From a checkpoint of a small self-supervised audio encoder (BEST-RQ): arch crnn, rnn lstm.
Rows from block 2 of a small self-supervised audio encoder (BEST-RQ), named by matrix and row number. Each number is 128 + 24 x the weight over its row's rms, rounded and kept within 0 to 255. All counts start at 0. Numbers have three digits each.
After each channel's rows are labels from the 100 clips, of 14976, where the channel reaches its highest value: "responds to" is what is common among them; "loudest" is the band of the loudest frequency at the time of the peak. Only what is clearly more common there than usual is listed. The data: notes from a synthesiser with random patches. In brackets: how many of the 100, against the usual share in percent.
# conv: width-5 conv (model.blocks.2.conv.weight, 128x128x5, each kernel summed), inputs 0-127

conv.65:123096086101097078117101113114098123177123175161169086087126138096142129136138103116144158122130148142120122139089158107142106117108117126122143095156137122195138112144126147097122145147136106122120133118139131093105122123092110131119119096133161109132126109171134179158155118110111089133126122156150092086132109157125123114104110151150134117105121164169079138112071131161142130093118
responds to: pitch class: G (57 vs 6.6); square (45 vs 10.3); triangle (29 vs 9.5)
loudest: 500 to 1000 Hz (58 vs 15.8)

conv.30:117156165109172126118204149129129152151145149119140110134134171175149111114136111151176119169121166137111132103147162152143124114109152151140141140131134134116119136127120097157123162090127097127127115118186130105099142108120084137113155142157085103155115159164185096130154095099100107105095113142122150153137127106121115114097098136100159161098109109105136095127157119137147127117105
responds to: pitch class: E (76 vs 6.5); square (40 vs 10.3)
loudest: 500 to 1000 Hz (48 vs 15.8)

conv.103:132088125135142163131153103137098110139104132109095132116077152135112112161139155077119107148110136144112126080138142118127074110135138106150108134154112147125100108147163104144152090143144091080091146097130134149119129123121103078115090155122177086127161085169123108092136160092095162100106130130092089160111140122118128118111123142116124101091120129142116141108152100120115163140154
responds to: pitch class: D# (58 vs 6.5); square (29 vs 10.3)
loudest: 500 to 1000 Hz (49 vs 15.8)

conv.60:141102151093154097131158146126118142139125122107142110168114134128091153116093141131130130139130145114062106119076128103138101114092163145096134114128144094118085157116136123101144143081140102114107097125120147117153164137089058113109102117113134119142093154154107085101168122124122110102118120116158135143165110141108182094139105109128134132105171123142136145158128110113189141157133
responds to: inharmonic FM (34 vs 9.9); pitch class: A (33 vs 6.5); oscillator: harmonic FM (29 vs 10.1)
loudest: 500 to 1000 Hz (48 vs 15.8); 1000 to 2000 Hz (36 vs 9.4)

conv.20:118129154090124135144167109123120137111107088099181115110128159128159150122084148101098126138112117117152151146085174117107122121098150130090110127111086135115169107185141130119156094143095115141146126128140081138139131146125131113155114132165106102159125152135153125152171138154168137100152160130154115109149063151162141092129121126143099104099105091091083133133111100144120140113134
responds to: pitch class: G (57 vs 6.6); square (52 vs 10.3); triangle (31 vs 9.5)
loudest: 500 to 1000 Hz (63 vs 15.8)

conv.61:121139107140127170145124107117104134109129128152155088103144106127150111121134134128164150108117149107132160136107147125161135091131115139105159140089192130124100104135132111145162138100110108123100096129169149144098133120093101136124108125103135143134142098164056123123105126139192119123093151159144155130160166097160148124123140101082151126095140180130123109121124083155123153185121
responds to: pitch class: A (62 vs 6.5); detuned saws (27 vs 9.9); oscillator: narrow pulse (25 vs 9.8)
loudest: 500 to 1000 Hz (50 vs 15.8)

conv.109:113116125157099164168114106127167093126150127136141128127099124119160082123120087106206087120148132091188131097154099130159139121142145146153128138118096091148133157124127137128119148112143097150115124086106161107115108126115119111168080110129152139114116172153129076127145135119095153136104122083142118135171102105100122139148141156126091106107124101125129114097134107148119124080134
responds to: inharmonic FM (50 vs 9.9); harmonic FM (37 vs 10.1)
loudest: 500 to 1000 Hz (53 vs 15.8)

conv.49:099124136105116122111133082105086113114185117068102116128107144143128136089116088121108141184118134079117134113081150184157135107098083131149111145106145136091120117128100128154142124123116145141127121107141104136116115131150106102114126157092084089129165171133139135102129118119123142098170152103103127145155167103138154120118130152077107184113120143119114117167108123114108142131130
responds to: pitch class: F# (40 vs 6.5); narrow pulse (26 vs 9.8)
loudest: 1000 to 2000 Hz (35 vs 9.4)

conv.28:187153102088109122123159115134087134153135150138116135121111138161120111127127159199106136144134131149093144168169177087122124103132085181127153125102130151115126139116106133139133129140121113139105168115166165107126116115129159153112132141179103109153104094116123126162137116126104133101139115178126083116121149113166132155118157181122147111162125115144115144114110113103146112092169
responds to: pitch class: E (80 vs 6.5); triangle (39 vs 9.5); square (33 vs 10.3)
loudest: 500 to 1000 Hz (67 vs 15.8)

conv.40:175181109097096141124162104139074113112142152115096125097153127189126108112086149151152143126153149122130115119090108123114110183131131119100095102128143094149162137130112101112105111160135144119107160132146092094112114161144141138111145146101148130094076106125078102132111115130145118127131124139155118122120139086138109089154151118115115141199104100108148143129151142142144119141163
responds to: pitch class: B (64 vs 6.7); square (35 vs 10.3)
loudest: 500 to 1000 Hz (58 vs 15.8)

conv.70:119106115126098148113132150137115147138095098160154111093147119132095148145084137171123099162147110095177130094122102165147152138098110153152109119131182102120120155191120114180112120096147167132138120132116094151133141133087158145094122103116095120117133131110128151103125101113155157091115117123120156138109153103081178132167089107093133087134137119122127128157128118112159116114107
responds to: harmonic FM (33 vs 10.1); inharmonic FM (27 vs 9.9)
loudest: 1000 to 2000 Hz (56 vs 9.4)

conv.110:139138072099096103129162092137124142121120103154108114165155124142119119108133145061161144115150073102137134112104165135088110121147151114104108104105096100132147091084105167089116110134087129158070151120122119089131124150115151108094142127096146144127134111134142153121109121170151112165114105135117135133149142112181121146140176164111120146124120105131116114119169116111156104112130
responds to: pitch class: A# (46 vs 6.6); pitch class: B (46 vs 6.7); square (27 vs 10.3)
loudest: 500 to 1000 Hz (42 vs 15.8); 2000 to 4000 Hz (27 vs 5.5)

conv.99:135156178104128179120148142152101171151131085139116167090163140111138096100122131139113155161134112093139128109148173132107139139130113153143138161143126127142145162114149112181126135123102175125151155121108122133119081159126130125120124090113108094153135144146112158135137123111123116083164141118151162173118187101136163105129161114146149144123106148144091125134112089124162129084089
responds to: harmonic FM (37 vs 10.1); inharmonic FM (27 vs 9.9)
loudest: 1000 to 2000 Hz (45 vs 9.4)